config.toml
model = "image classifier"
crop_scale_min = 0.8
bias = "none"
parallel_block = false
inner_norm = false
slots_per_expert = 1
mixing = "cutmix"
label_smoothing = 0.05
loss = "cross_entropy"
beta2 = 0.999
max_steps = 22800
batch_size = 256
Rows from block 3 of a small image classifier, named by matrix and row number. Rows with one number within an expert belong to one neuron, the router's apart. Each number is 128 + 32 x the weight over its row's rms, rounded and kept within 0 to 255. All counts start at 0. Numbers have three digits each.
Before each expert's rows are labels from the 100 images, of 14848, where the router gives the expert most weight on average: "strongest on" is what is common among them. Only what is clearly more common there than usual is listed. The data: pixel-art sprites of 400 made-up characters on tiled backdrops. In brackets: how many of the 100, against the usual share in percent.
# router: slot weights (model.blocks.3.mlp.router.weight, 8x256), inputs 64-127
# up: expert up (model.blocks.3.mlp.up, 8x128x256), inputs 64-127
# down: expert down (model.blocks.3.mlp.down, 8x256x128, transposed), outputs 64-127

# expert 7
strongest on: brown (88 vs 7.6)
router.7:144078163078094130143107121093088109148141137090121167106155149068139106082154128124166089107140111137195125150127079110125082120145125117098066133137165124186096116154107062129130109127117096
up.0:085186118140096091178126119114147098192144150104156172142077176132136161101156123144181150107108076137104139121140106067101076101113115109102120105183109109138129138110108184199155142142143139
down.0:095134092000137115112161113090123177166099145119150097153107100135152113098113143138120184123113119075174152110131186115146129127109177156164124143118130089137117143142126163114198106111141147
up.1:117137173122158187153144175105158122089096159172128104119081108131099138157115149136114180106164112021140075127109098110080183153106158137169092102162128100106094086168148167108151123153128106
down.1:113141167040134121139058152102155109154104138118119102097089155161121083174163106162168136118087173111118101136124126087126165131125167155135153161155112099149210186098130131147162099057132104
up.2:076160055140116046101162081130118127180111124183105135139160182135115176106134124074146168146139090151119139133133148156176195126157086124150106130188096189126151191111089081146163113170124157
down.2:127116129128167098064231127140092177162147086110124154155135176099179209127101092098099097115158117155136134126181130122081137050196134082069147170128153146108138130125138032133151126139141168
up.3:147077120099050170172096104111114091132174185147174158118084111119114112116105167178105138099097157065183138161113115124107091154090186152141115065131152145122174093122123133059067136129169109
down.3:125078142066090121139153153134108154138160155097135152118095186147089112085085123139105103156081151086164146106102094097121153113133059112132166112129133184085109115111157043148078135132100125
up.4:143153102150157153126156059139145180049086119176167146149142096138178169192101167101141079146104106151145084141136175140149189167100082122120132051140125095136182094151134124094154118157144129
down.4:144196115153108141125122157161095081102146161169096146120137138136110115185129118163133063152178150203080137149165082172106148173120098105155166168089185218119147097108148122129118176133102139
up.5:133090133158136142217142136127193135119136122050085124082126091130083100109173115142122117133100131106088095142084124116120110088131107093108098132042099153160091088129151180153124143132144170
down.5:118086098161116142136125159124137121135146096093132146145139074164145116095100115101075163168158145129086123121127152120160072058150134102136099132090165153132091184168176104123155162089161166
up.6:159141119103099168129136106107142140082125129190159154191101108120133164170130116058103151142103120123152157128090152152106176110094110120133097118113058079126165097151078103093189104140112115
down.6:126119154101149104113128130155103089147161129140085107069191146150147117136102097131113062118165109203120122155179148155118143143146104164116153171108178155090113147087159064131124152130178087
up.7:135129075176124137087178133146157117122147120115088083136166090167077159114112102086074104123120116145111075142076186112107136113095077167172145179164102154147106157134105125103149066113144088
down.7:099131081186154121118156182106207133137109142167099127114138159164124170087096088054072166109152085129123110127085158094078172165099132128127108210150093133079151161182095086070175112150122131
up.8:127139152131152156087184127105185143132093141174120059171115119109149133149118146108033213143100120083171107080135155136127207127084173132119147102195112083164099094131148171091172094103135105
down.8:087118128029114139108125106101132112154107144120094107078108144124107137118108107151134127136090154120179142152146119109104153142145149140139157152140146150087152161092117090168116121113108125
up.9:158082082107053140153140111136113129121151167133145152149154077150072115119120100119112072062094184079162112153135137088090093076120137154171171130111116173117081120134118126116102155121194090
down.9:149147088110133112126122193127139180149116138135135139107168152128085144086082115094083180201129112117173123094083126090146184185060092072135138135172134158109149150117075079129094118171121129
up.10:086113157113133180131105165098178083157137108110117128102127121137060125105150142137126129118126142068112106123092135093100080093106095094107080175146133152117074111154110145165133154163168116
down.10:135117123129142117119075157098136100186093140127125139149104081125095133172188102120167106157134146154045168176119159133125150135123130155138083137101130088148144131121119183112196168092112117
up.11:161079114155096118099151077145189120094120120168107137160172120148151152149104135058082137207074157128149111138061190135160136156144078168119155140190160147166052126134168139110147084110119086
down.11:108154078100097158121142122115139088200077119166116114129096169120095156192107070107122187165136143134101155136111166141102117121144119099182105159120116164126079116103102077130158130175116172
up.12:104132116152077109127133104123124135200142145125134186187128146132158154137145105149187146089120108147148147048156146108147055070066102101078142099162114117163095137120114188213152098148147116
down.12:078132048047118147139165077107136163125101164116166110181135098166090163114113147114151153186139105058149112112081151094131126140120189160118110139118086063123092146138107159135172094136141160
up.13:150134088120124150131097117107114210103139124131108113153125072138100131169146131118106151158093125123106114123137152130199161099077165141085126096128082134111158104158080125139155119146147154
down.13:069139091127082147177142146154175122127153101108170155083163104110122123081054116142099126181164127116135091158164159157094037112154143136155105166044140135069059131154093154101115175166086163
up.14:114136138139162106096153112148153112124099055117119146187158106120105129108115138032110155141138102198140125091132192110197167146149102115163174226112134100126049185142153117104090122140112127
down.14:154160128124105132109138112089193147204056144150098087145139180125127118141101117087129226124111157108128147125136177123123130121124142179129089159143084134171179096104111116122122121130191131
up.15:127104159154123185163133175167147140091115072138140058116147058128134119218101152110131144140166095117141111149144141130129155111089142124122119094120087174096145133120121169074168151110119075
down.15:129127210071111165161063109125098160158066182092137102157123108152119060151112120130162134174091142087114075143177119122176097139145107145105112119119122108132107090092110110143129113046149106
up.16:131113154128101181183092144098166080084136185096154121080081106132128104121120127187138123094081160085167128116086152131104029121089143170111146107104144091123126075116164220123062115040144097
down.16:128076139134117062074173118141165129153089122158091149159147194081129204127153096089080136132139124166124168117162115101110192104165088151120128152151113134106116129123174128090162126129117182
up.17:079084100148111082127156095149122119116133126169125129145173154120104117118195122097118170143127130147089160125094103158154156144156120107134131157100104140117155173093140113171166119105125231
down.17:134112116155118089080174091171121133184117133163054121172133130141131091193160106102147123061112106171137192119169119139137122086148153085118141154086089120109171125146185130159130112097109161
up.18:151103129141123105057152072174148104107119080155126125126180188123131121162120163125155096187100115211111100154127116145139154162160067143158155132162163154136101166164160122172087175133137119
down.18:095086128069083131104151114163109043196126130132129127109093161118132126169123143136134164179086163118114141167136082153125111139128124142154104116092169191117120077131154103139158194122105103
up.19:157180101121060083146105138113125091112170125132150140140091123122125083147168127131145192149116070142121151113158098102130137131075132126074161116152068144125157152134100160193172125111198096
down.19:092083111000096125135160101078129139122108159155161104149140151109147184077052170141109160188144123082192065103121117055116120157147162149130088154122168106123142165120143126082153119134141126
up.20:147149139106059061086130136142153090121177160121115146107105157117116100132148107133111183109107053119092202148138140096088139140122135119108124138116087159095188172165101133153177166113161114
down.20:155166125001086133101112049112080130141130121124195117142124123099161120113050135157129120204121165079130097131121131123122104121184161177099129143137175132101104116092171066082088154156204134
up.21:122108106172106154125107128175135101073133078129159104145148064173112141106130086116096114141139146137114137110142131153116132104171106136133123175062076135127063180108148135121120140091131129
down.21:133183130100147122116143120077176152124082181149118031097140073192130108147136158138119130103143075162106122159083174113127107166125144181086156121160141085130147117140072161158145080074140072
up.22:121097124118049136178103108143109140097187214122160172118138098119127099099107143164107134124117167078189155139164124128123080139129163122159157079114157168120193117141146120094077158123153098
down.22:150159106022062097151108112087097166149160105099157145149118160139116060120094147127147175183058164113120105089095099145136148135103130090151144090080168153122142117104078032166047185159155161

# expert 1
strongest on: teal (76 vs 8.4)
router.1:130143176133096138132095082167075147159148107096093151100147125110102153102141125152113182160131117132194158117138121187134132154116166158063136115126125170187133130174144154132097139131139112
up.0:114113135116137082129119109157125146189126134071155101123121153197126162095173062162125121085087116139123154095133158051182126137149139150079149131149151106131137148037137096083104138121179151
down.0:141176131153144083157158181184125161118184103084156146158140170145159195143146082120148082108139156134094107131152151158118162121175113033081126135105047147128099088128149038171124136126165154
up.1:153109104166155130086145091139143135157148131085107152095201149140157102091168109133113054121138139174153133107157107109162066081167070136114137148162153141145140175101101154158131135135088079
down.1:159150096000153128093143091108090132168144165111149098116108100152147067112087144161167114101173134153148138126099104155157095134134141189121160137162192184100119133122098177129122103154152176
up.2:159114095149176135100141088122155102126122136094080094089149150166176120110184124124121075136149163162089130124157106120149060080151071169117152140142154146143148158090105170183154130109102102
down.2:140143059000133131101126055112112141186125149102102144118115098154159074106074169122164124076159092141127120151109111134131154153121138201135152155169199138081127140133115160129108099165138159
up.3:105172112147093118190132134109127110075142162114193139088101072194131130071141101134097159136083146128073118109147089150091121150147157143177148197114120154106150126083143125126118161094118100
down.3:147150132047100065132122118147133094185186106150129135111166165125178115057152142140047161173156089103136118144178096166098145092143180115158082082209112195142133118137134000112160139165138126
up.4:088140129160172144101164076114212140093094105144092094158129122122139097131124142103068141081124142157158118079125195172157104138108148108165184143168134071109057128128180205116134096134103160
down.4:095148103083189171105135091068120146147073112158142135172133083104123170123104171101123192085155168118132103114112163170116074182107155140185139118125162052121105142168121077128078084145140089
up.5:129119109133144161134098136088145112120155135122087008099134133174100083123144128161121091094183130145075149132080104178112104149159165184153110117170136105117148124144087183138224161103154093
down.5:130171059131118173184126140109097104136115151084174158149036080148149106097130132147162113125130161045090139169033141161134064119119138180140119168131164106104140127111123211124112147143129130
up.6:162068158184130136114119141145087148137131132126152145169186141139081152141182104153144125161134144136146108156154094168197181088133085099078176099125118106122116101090123135157142125147134191
down.6:126124142109168118108124106127103102135107108098175138084129058128140118127138127168088117188145117076095126151152150160100101108074142121089118146113089135106123130118122106090177105134200125
up.7:152082136127114063066158147104123144109152150172131197128141135120132152099105130074072159171092102122153103149167108141115210103141078101154152126182105176121197156156102086134092111151101104
down.7:160140188033112090066137124126134106126100164123084103132133125077121063173153116140161173115142094148101240134128136100123112175094114126096111081099164083154151099144136210142157124089080151
up.8:092130102163165171128143092101221158119087126143106077162122096123186122139133144103068178098156141146147106129146173129131076148115131105157178104164131035115092105130172198114110097108095139
down.8:086148123098179149082137092048146168181091116130097116142132084121127155114075134079123195089136165110144146091137170202114084196106116118203137139125141103128088151178133076105115122123079125
up.9:149136113148170146085136080148178122151139126088118094099160143175163114107172128110119065123144104131082135097184092150164100107146094142144157162139154135162141161096123180171173178113071097
down.9:127118047035145133101153078133081134169119139126109102121108127189148099100071146156189099083166136116123108147107118161158142103125156195165142137178180131082116153123114117111116096152153139
up.10:086167098153183126187161129171110121137079167173132110167049113139109161138133128090162095113139149058119130081110153073083117109082126177137152147141110137177136140131119167133192171118124121
down.10:171135104097157071157152130184078125114110111177162117157096125093171159181089136096212117073107081107131157122047186087131117083109146124147112137121128132132156106126103127156122112187119083
up.11:108101104180158147118141083113173159137096088116083020142150119175160119121166129133093156095131178113156127102138193175182142117115168135161184143158111088093052124097175192119125068102134147
down.11:075137107077165153127141081101152144162095080142112128145142065072128154148083158114133180102139193097142081110105191180116119147113151142165133141165140088105109105163115082120129076147125073
up.12:182162126121173143077128101141120155068119128092141104099177108149133127176112112114112132118132067178125184172223111148171151160154079107144189148123159121175165159158103103167148101138089131
down.12:159111139054169112078117101102141175136112180129079137128133166099125094139064163136161118067160143134105154139165158123101150188131124145135139142131155112065166068082138083123110127080066118
up.13:052141083129061091149138134062117125120168119129185144130106091198126139055171084123126161103123194128075122156141099153119114115164153118147103219130122144093110140069140108113105116120146123
down.13:091185113056072141177139126131061131087189116122184109133164121155129135127084111174060175092128062122145105141197122130097126130121189072129071097176108171102112160141082046134086078150173132
up.14:067127085128156146143112058102213152128105112134105101176110102101099102136155137087054183094167144146108137119139178165132115181121173102148154133131133070124057156140141177143129108138104166
down.14:082127111091172134104118064071133157148095095115144094153126075106156137119065158056124144105143180138157107136115188139090077153138151128142119141120172069104096115152168145150083106122100116
up.15:124138160152166128231140143167154168126089123093142104144114108126086159161155088126162092107139083176066147130129141132164087150157125114118174120096126068121111078115177141166120188147148221
down.15:141146185163150080136159161147116197144142125099092161120134165094171148135140124112173126101114169132084087085110116157147135147154151099088130093065109062166138124095101120147175125127116152
up.16:109132169170140125215133188152162146120100122104135124143116121131089142123166098149169068118119092119107104095072153063126137076153129149138138158078079116119070108132164154174124162117149183
down.16:119056177158116114147141197107147188122130145087090129132122126128157100080108147145136137067114138121095118075106136105152096072173146103130126085080103129107140084130143077071113084129144144
up.17:140114085078108128090113152121108130131114128163117092152124151136136157165109113061064154124149141140156105139136103131112215138096179141124093093204107174074128153161089082115131114160130100
down.17:137171164117137118125115193107114138085129149080164168131094106135078147141128092149157086103131110094119111147108163098097069156106098141111146146100154097129117131084094173165086138081145122
up.18:188098180120138106073133123152113124090109124181113141132123152110211113218090130100073129166101094169151152172115111136144179161143138167123165061099127099116170172140106162082170109108101156
down.18:131105120084063087146113122094130125080132100125100180167111160075121058107100160135141161128106126078165139103144099061085157136098126088139089097151096209080166128148095076096057121154109115
up.19:092138122151149160089133069081227108121104117130119067146130113119139108147106142130071164071098138132154121125129148142104118163116138143164176091144157078079099105166192183102125097137099136
down.19:092163107089184129083140100073163171142081085132126121127116072119111161136078175091108208106103141121142135124120138178106091178112136093159110122108165081108119130180144102072075145134106094
up.20:148117136141150111155136139110117074123136168132115125131157104155117089067116137113138153111103126131093100097114125062109147132115143188093189131133157074169160163156145143109149179088137120
down.20:135166084106128070186161159164075132132120119126181111189036122134194178140085116159140082106127087062135149167099167144135146099201117121126119167104138125151171119099133093127106122148148103
up.21:129103086117121098077108167123096129181112088146165118145163104167138161100151081080154163137154161133048141159148130157133153079170142088092106183115122122078018121121069106090114070156165165
down.21:114231100131112127124130155091113108067174120084179124136098117088093187172138095131114117099166125138095153104163165152079134183078140104087121169124092107110122142140104088154096054118158149
up.22:113168107173197134229177130165127178152086128083143091133094108149112128156146082130196105085173120181064169116151176126166050127121100116087212108085110059116053123083185141201103137157151189
down.22:137176128183174087107125162151121189160130161074131143116133150106123163163178068108208096120128167147075142109132126168117147148160140105098125134085123094157146147043098126127175132123072145

# expert 3
strongest on: pink (90 vs 8.7); large (90 vs 39.4)
router.3:107128090107176136209151134168121121167148078130111127072148105039127136142117167092129132136158082131165143153159096124150151130119143098085124148159151092130095090175106051139089047134225141
up.0:105114172094138149157094128115176133133138150134128114129126099134166135154094162147143156102115063143196136093114148126103113144105164203102105089110177108154141116151112162100163093074105090
down.0:111161158042134171153080142130121149120142136138192171105106136126118133136074115104139108109087234041138086082171185150159128091119101107177116173135126172113099109068109097180105147120174053
up.1:161121127111093130151145127092123159141109097113152112125156106098156112123139117128121085111092130155112120081110165082162129050100202121050086077177115125121106054128099121154108118103146126
down.1:134116113084082157162132129114098195135107113126172140173082151197130172067131100141105141170133108086166137129143155103164112098136171131143097116129120164092156148129124111171074097167130145
up.2:195125133115156144151136103191087157125151141101113156076168115141133152151114122133124067192136090147145121151165077126184174118128053102154193113147149175097164078128117126180108130103098127
down.2:095064157090117079032127104126143120149108159157085109099158163097138124102110162111108175112154101113160118091166111113151118152152179138065141123112123104143173108105174116071182137113155129
up.3:136073144096107125148123192152107154123123114147135140161162119158112117116128146124115140193168137109184078083179100198100162084121086107149102109173094164080166160139128148147159180132103093
down.3:136131129064110101105085144120124102171099205107101140130133170060108126098136168081161173130174129103137117129144134136105061124170127173142176089122112118136165152105107113126146156099166123
up.4:128118097157173165102156087084186130138122148164111090137109131130133119109094158109067106125101156173191121084194156123180135168109142142157187076113154074163148136128187181122098137175126131
down.4:175112119151216176079183151064146184135098068133084135137138126130147136080102139067091143103121209074155147108141168197142041132116116090174088140102154152146073132128169118135121179132176129
up.5:127104134190121136132141106155149172084113131067159145140101127141138128118160076134169120092115132171048146121152133116153047131162105115074146152078125065142089139071135141164083118107154167
down.5:123182107109117118114129131143111138142117101130132134164104102138115103142148042128221111160139085113149115109123192123142149136162117122147129139106129157126103117095114114135106134142098153
up.6:154221077111108140118146093125184124166114132162129153147099134124129110137119076095089123094111200104110133141113191144083071162113190150111092156156129139112064137140099108117129183157182107
down.6:119153117127114154126129139174129145156181139099170140148122123132111165136115157129163041180141123116132127134161125106097105085137147101133124142148131196091071128141087000186087129160177164
up.7:145095148106095108122164140122131211150125122132115094130132116128148108098149102143121118114127106143120131085124142077169146042168180128057100071164102116157127096127127159166113094118191162
down.7:129123138053132127110170100104161197131097107140145084161127122117117127069152134137087146114123080128154134098114146088151112128180199138117134133151108125146170151095131169149078078178151137
up.8:083122175167153116134100129121108126150098110097140087109145118153104107084167126155179116104138137171077147107146141121190095125126071114113177182083187114120085163079201140129078147136143154
down.8:133178136113137131115162148159137163127085126123151154176152103114089183152140102136156125129175072143106150106136235087134153145153144122118151138142124123133128127107134075137113111175086162
up.9:172144114159099113145118119187082098093173124121113126111183109157119134137134118112142127155150085139148150178156098108147165143114023124144250144144132171110185117135140112173103136116076120
down.9:131087188112110072043108112112137106114049172155071091072132159095123118139157151079146131103115128165158157098136093146133132158121180130103145095142129109164145116098162100113162165119105110
up.10:154083119144136132128131192112153088102133141168120139118082093133105084108143141109131174141078151060163122105075091104126125097102156113121139135170089135099142135167116140188129141105113095
down.10:154115090132130114068090152187070105110112168138098170136111154097136127131167177079155154171148088116114162121125093136119102099122137158083130074126162118151160146089160138091145180120130135
up.11:079108145166090140150142150057118114141135111136165111130134096160116110045153159183166165108141142120092100118146105132135101069127131147130076127173123144140096137047170130123087162166178104
down.11:098161105112079150180165139143068163109182123092162154159124138143115145107064156150116126156089098120134098075129192124124135119110066077134153115120136133128064102128124059160040113181123113
up.12:135092168166181143110120089150127133076137112107100095124150134164150128139142125149130084175117120204115151112151136111182118176102041132132209145035169096136172120128230152169125121087099153
down.12:156125135106159116045136145129131119166124090137071135111158115109157168107142126048149125114180134140150152122153158158114114093133134092115138113117151134159159152122117076130182172138089159
up.13:112102171157168159169128168174106115151112099133129111108120113138150141183151140172174126120099149071207106103077100125142124082127146128161171138151113134118129155133133155124177129051105096
down.13:117104103113137124126100129189062097126101144119203199142156156102127141144149128129144122168114155067118096140134156084117116030139102130105167140081080131137126089091124054104112142120158134
up.14:151136129147070131136146100075143183161147118128160091123135111166196132159157108113105064074094170160136119099144170147132093038100215159075119075134125133097133085115110166160167116083123118
down.14:090161055045087130158145107171131157166130149145141126147133172155104160087154128111163145173129062095171081143112155090178143136114154155134090120128112143103122145146144088150109096154100197
up.15:128186084102117085140102110127141150168151152145166136134123179120063116075147094149127163096125136084096134170137127182070070106176162135160127152165113129148089182096126112120132242163151121
down.15:143130128146130159177110134140086146094173126131173087113154125175102160123094133064104105132159151142153127059151150122154132126147108127091138162132116156084078117161103000154139119168165134
up.16:131086103127109117126122118105104115094195155116125115056138173167099112082167167171117139140131143101160133141153085126105128096117117148182123116148160206136197105094124130124102144125073101
down.16:135135168080100090159174122155106096117138114110138111097164140159185117106072126076137148120093120182114095088147144128164157133084088074131151116104122125144074102143118033177116119168167077
up.17:151167161137073122132126127097148109052154133104116126118102115105199115203085141154082081103129111132078112162129114129095127153113131151165102064152153131095137115129134155183169117143081070
down.17:117108126077077116162160079123139114094175133071148181157121147081119163115104166206131137128110145055108076191136177157065081158173136126163094150130139124078109131111117077143145143157124115
up.18:097146102139133101173128136116139149171125151133138123122121125135048097068146135140138161076159098134120160154133145153087103085157219098201137134155123120158097132101162131098136248155160109
down.18:106137086196125159139094156119161176124113168147079120068089127151090178092100157085148120156151134120142149030113162139088114130092154101096124169120099096080096179158133018124158102159144172
up.19:085110178146152139127123087170087168109127097136137126149166117137146158172150091124170104135202149189141115109154173135162148127155054118128097164075133100112130142067186118107116051117122124
down.19:108166084144135155058105132148121108166124106137131157139117134139133137130125103133206122161136144076156136182139115094133133110165100156076093136161163105148143150019109113126128123099149166
up.20:148091139139124140133158114142152096137126130137107113104127161121222133175140139111067088172000156092157114103045132099100090116095150178131124092104109147115128091125129145156176084056089099
down.20:133182085087064147174117142183115155105149109119130142107124125182094146134126085120165113193165094125149136102115195112150123120128148133165118149093129156057112134155069086161119148154105203
up.21:100164104133156095092106089147140148129161141117201137148133198134109177114174057133119128097116136116095107148157133193104088135163159149102079157140117111124115151054092089118153190163173150
down.21:089158109145145123163148145198105109095206094132134143158132126176095140141116123105123070151141137074131120120131173073163169119151081111136142158156109187103075112119114029170084111154140101
up.22:128134133158129091157171173117102131075126138116113127168109168132162118153105115155099071186059123145081110143116170118101141182111102110144129077110111123119127083116193150170139189121067145
down.22:124111133159090116118189106129130104117164110128083163121123120086092142154153172116138130111149177106090133133151152152048068100178165089119117121093144170108117094115168077154179153144129140

# expert 6
strongest on: orange (51 vs 8.3); yellow (37 vs 8.6)
router.6:134164099088119063101140074204055102145134097155119143140172132135139176165099057092172106179123115119112203079135114145147140139139148115097075141137138172170056103161093130089096135136114116
up.0:080115145167181132200159123142160158141043132153123136166072092150162118128119142107112112127155170118156118076121186074102132122070134101086115121106132106133146111131150173118126142069114125
down.0:114173125066180138166096111144082146157097116135156171144105170090116138157094202121151165160115150058154112089119122093079159161132109176125062097124111138121154143133119135122137082111128095
up.1:111093197098110123071124138107109091109108100146087115150153082094074114185103130130132149127173113141127165180169089152127179200134086092091106132073175122152100156201159106148113120130097140
down.1:151086058118116104165128113154130131105155160170155175138119150128131117146180050108071149159132089107139122108098128085128072063078162139145094113172113158125156108150021111112136162138135132
up.2:178119170134085130088180129122157126134140109144081144154143157106126062177099161119112157139052134187111126143101142148144119195144082087139159119100184121075168083145138185181101146116129141
down.2:098126150113105134084124162072176112121127169131054145085132146111122108142126152134112146165129056160107140143149107168175122135092139157151174131121146136093151156173100073097151117180120177
up.3:140131125107125101064099095123126063078127083145120112139160130089041126140088160105143157135109112165138188140137079157180154184117049139194124117148160176144151200217140101162026146172124132
down.3:167095092113106093100170126155118138115116158162117131146152145109145173112156127122123157157111114082140129125090134091159089063118148110103178111172145155153122135130081118118185119130166096
up.4:080125143158154102137147099165152123183055100142118122135097149146093116121125181099109150103098146086156108124109160073134162168092110133102156172143152117152130199160176119143077153077122122
down.4:156111073055158162110155122147105105172074053154204165156118139110160141176107170120109177137105158074161142100103147071095108061122118131159069153141138151116127129137106121164144134106151145
up.5:101115105116140148149140145131100143130131146149089109126120140108142109079114117131085094166136122106172153139072108131104114148155161115224123104156068151118210149177104123105122097108168132
down.5:146124133154099078065151140156163119123139113060187084094112136085113197157185164129141099114113201070110200088126149096122110134123132186076158154126088128111160059115139147193138139121146079
up.6:116151115137142174180181157144150135102078174137144155133042067150141115136109098131104119154144107095130093095101144102038088106080179191129119098139121141142180088117166181120163154130089102
down.6:119137177027129124156065132102116116133072138140113116127098145061142108133064167119166136122153129095133132131113124127099151174177100166105094100133165131108144161132072089131155143121120077
up.7:081125089127150126173160143147199137181084173117083091112093107201133130120127195088113097098123169147134093163130133113079115122077136161144165128103116108138167137168163131130146146064095104
down.7:130132109042133114140095130163108146148137100125168164140080125090162145140121154096156179118135135052120126125096160121142121117118140102127075128122108122115167141112094076148190140121169097
up.8:137067124152171190180112162155141090127112147106140096098102130164113136121144159115081123146124143089161073127071126084031137102121159188162179095126144130156174107133136149132160155094108056
down.8:129183129038128114131119100104109126117098126145161121129086111053155126136096131134170204109133104076171112113144175123096112110116134107114041106089109124111157155087107098122139142179127152
up.9:121131124132121158134124159132099173073156127105148112093141072163110100035122111177129150137150137144118127128156095220195108110169158088143102147065193131116220128092164116084108118124162131
down.9:133212123095111120108114104135153179094142127169145110151157060182136136076104076105097093123144061169093136168130154135167125183114117110137120147108205115169158149134109105159112149104135101
up.10:108176133147143141117137111132170188112079134157129158136181105133183113112121129159164063162197128150155087120173169161152120140128032088107123117153120080125082108097102123138122112151111179
down.10:053191141143102098111162138099129109134179127149068085143144132150131121115041107164127092148143081118153158142108145055105183193151121138150126159124169167187109130094183120179078119113107138
up.11:114149171124125153127121176053127153072084154138194131120104127102102106132132120144126153127180101134150138101136105144162055077182144161096115140076103083113084121154154130154144078132122130
down.11:128186072194132101133175121151121160146172110101073108065129104156120140124105098106146074138163135152033169141135162131128153176115082115161141191127187167152182138061149075166131122136094069
up.12:177180114123088127107169170095147118078140142095131086106123096123129083139097117153114180127066140183089130131136130138134073162147153126168165142131183168154168101110137157116072136119148074
down.12:112094138083079124073114122103137180158047159193107093121144104063176127126132163167147144118150072179072096169130074155165144135097103162119163140120150090156166161159089128130153128155118167
up.13:122095131176124153160124118131144185070091158087154130093138142169092079061128115196107159121134130165128108110160111163130096111146103110109153098077139099105098141048195165131078142149127132
down.13:141144126139160164130183102069171139065137124108119045082145045181115100102119084177117112081150084187101160145119130195196071182156121117152103169113151112142187092151122130173165076124113103
up.14:082128135143148130193096156136131104114090139155150132121094116144115109098091148129121143142136151067145122081129162101048073132131132102127139146101117154142087134103173128138123162084127107
down.14:132206108057177180153106125099143122140089151163112062125090130142159116128070135153126100116137139127132117143118145101105190195123140182127070133115153099166198119118105139169135130154105102
up.15:138118154085160149066098110104120088142077110131067087099161130094096109182102171111155131131141117158154179189155104130153207214117079124097155128070139119123106168225114090145148095129119147
down.15:137055108107099076143114136125161139117155158118159163152125170099121129099174112120088162147081091023179127089073117092110077104058163127181097153155128171125140123096120129109159173130118107
up.16:168135158122152136118154141130150098094107071094097103145119070099162065171164133172149144121147136197104146144116103156145159155122127113110157115074138062124102132145141150177166106091147165
down.16:088078122096112081152087150121156145157177165122123166129140157142108124113184104106165145184141087074141107116129144102084115086093156133107105153162085200068103124106116066096140109173144088
up.17:093141121099163146129132102171153105140043133144129131154088158124086147101118154102157159113142111092171121114128129066158124154134124118175150150185130088181175153147159111162059154095151130
down.17:143096080056117137104174147186076092179115105150209125107153138128131129129183116133062185160093172118099121150102140139089084065144107107167133161077164114150085140098093146149135141118199123
up.18:163123136098140110050127128089156092131111082124087110129161154106089080161116202121111178140066121160125172119107108122150177164107095135103152107118164158148146188186141119156131067119150147
down.18:114054145073087091131171173129120118093111150162077143121138159100108124167162181111146173165101065103151133122059080100155134101077114166149147080167168153143147142173086141092155120101103142
up.19:134085125154154086147152112168156150169127123120101156131162134117148129109107117117121040145129074128130094093104217050083128153133132159052128130169133110148091093083140109100154168122124143
down.19:104134152061131133165101158110155130104129099150176139153102105030193091112106198123151178109139158079179159084106125122135091154081137120144044108135133141105142153145162152168122108141106101
up.20:142127146127094166112134115113170211107086150137133173159145130103156141155075104141102012128162074189185108146156160107111128184153126136105113086117103046101139100074134125110152143154083182
down.20:119113134140112083176131091097162116133170158123143129092099119111161134110039171166167133142130099084139146112086177106089115197090138182130128139133112229108126112164116124143053083135075095
up.21:106113154135176171129071136141127150144125197110157119109196133152118146097130166170122123149158160131121087179197143154117159063142069123070164120113108090146044083085108150127059161132145138
down.21:104123147114177189085085166106109130108170163078185126122127140184185111105145140183107088189103166135155112143125132074096133118102108162079151132086154123092090079089110110135119105087122139
up.22:068059135150144157100049160139149139075144127088099117117169122100155101093138087173106096151183082090108107163141052132036130137167077093077124137077132058138073158101162107115147121151114158
down.22:136095169130160094108161067118181169144171132087157081195125107161160101121149114168137165141147076069133168165135143106122082183084164131123140136138135133106130133124155149213134111045098126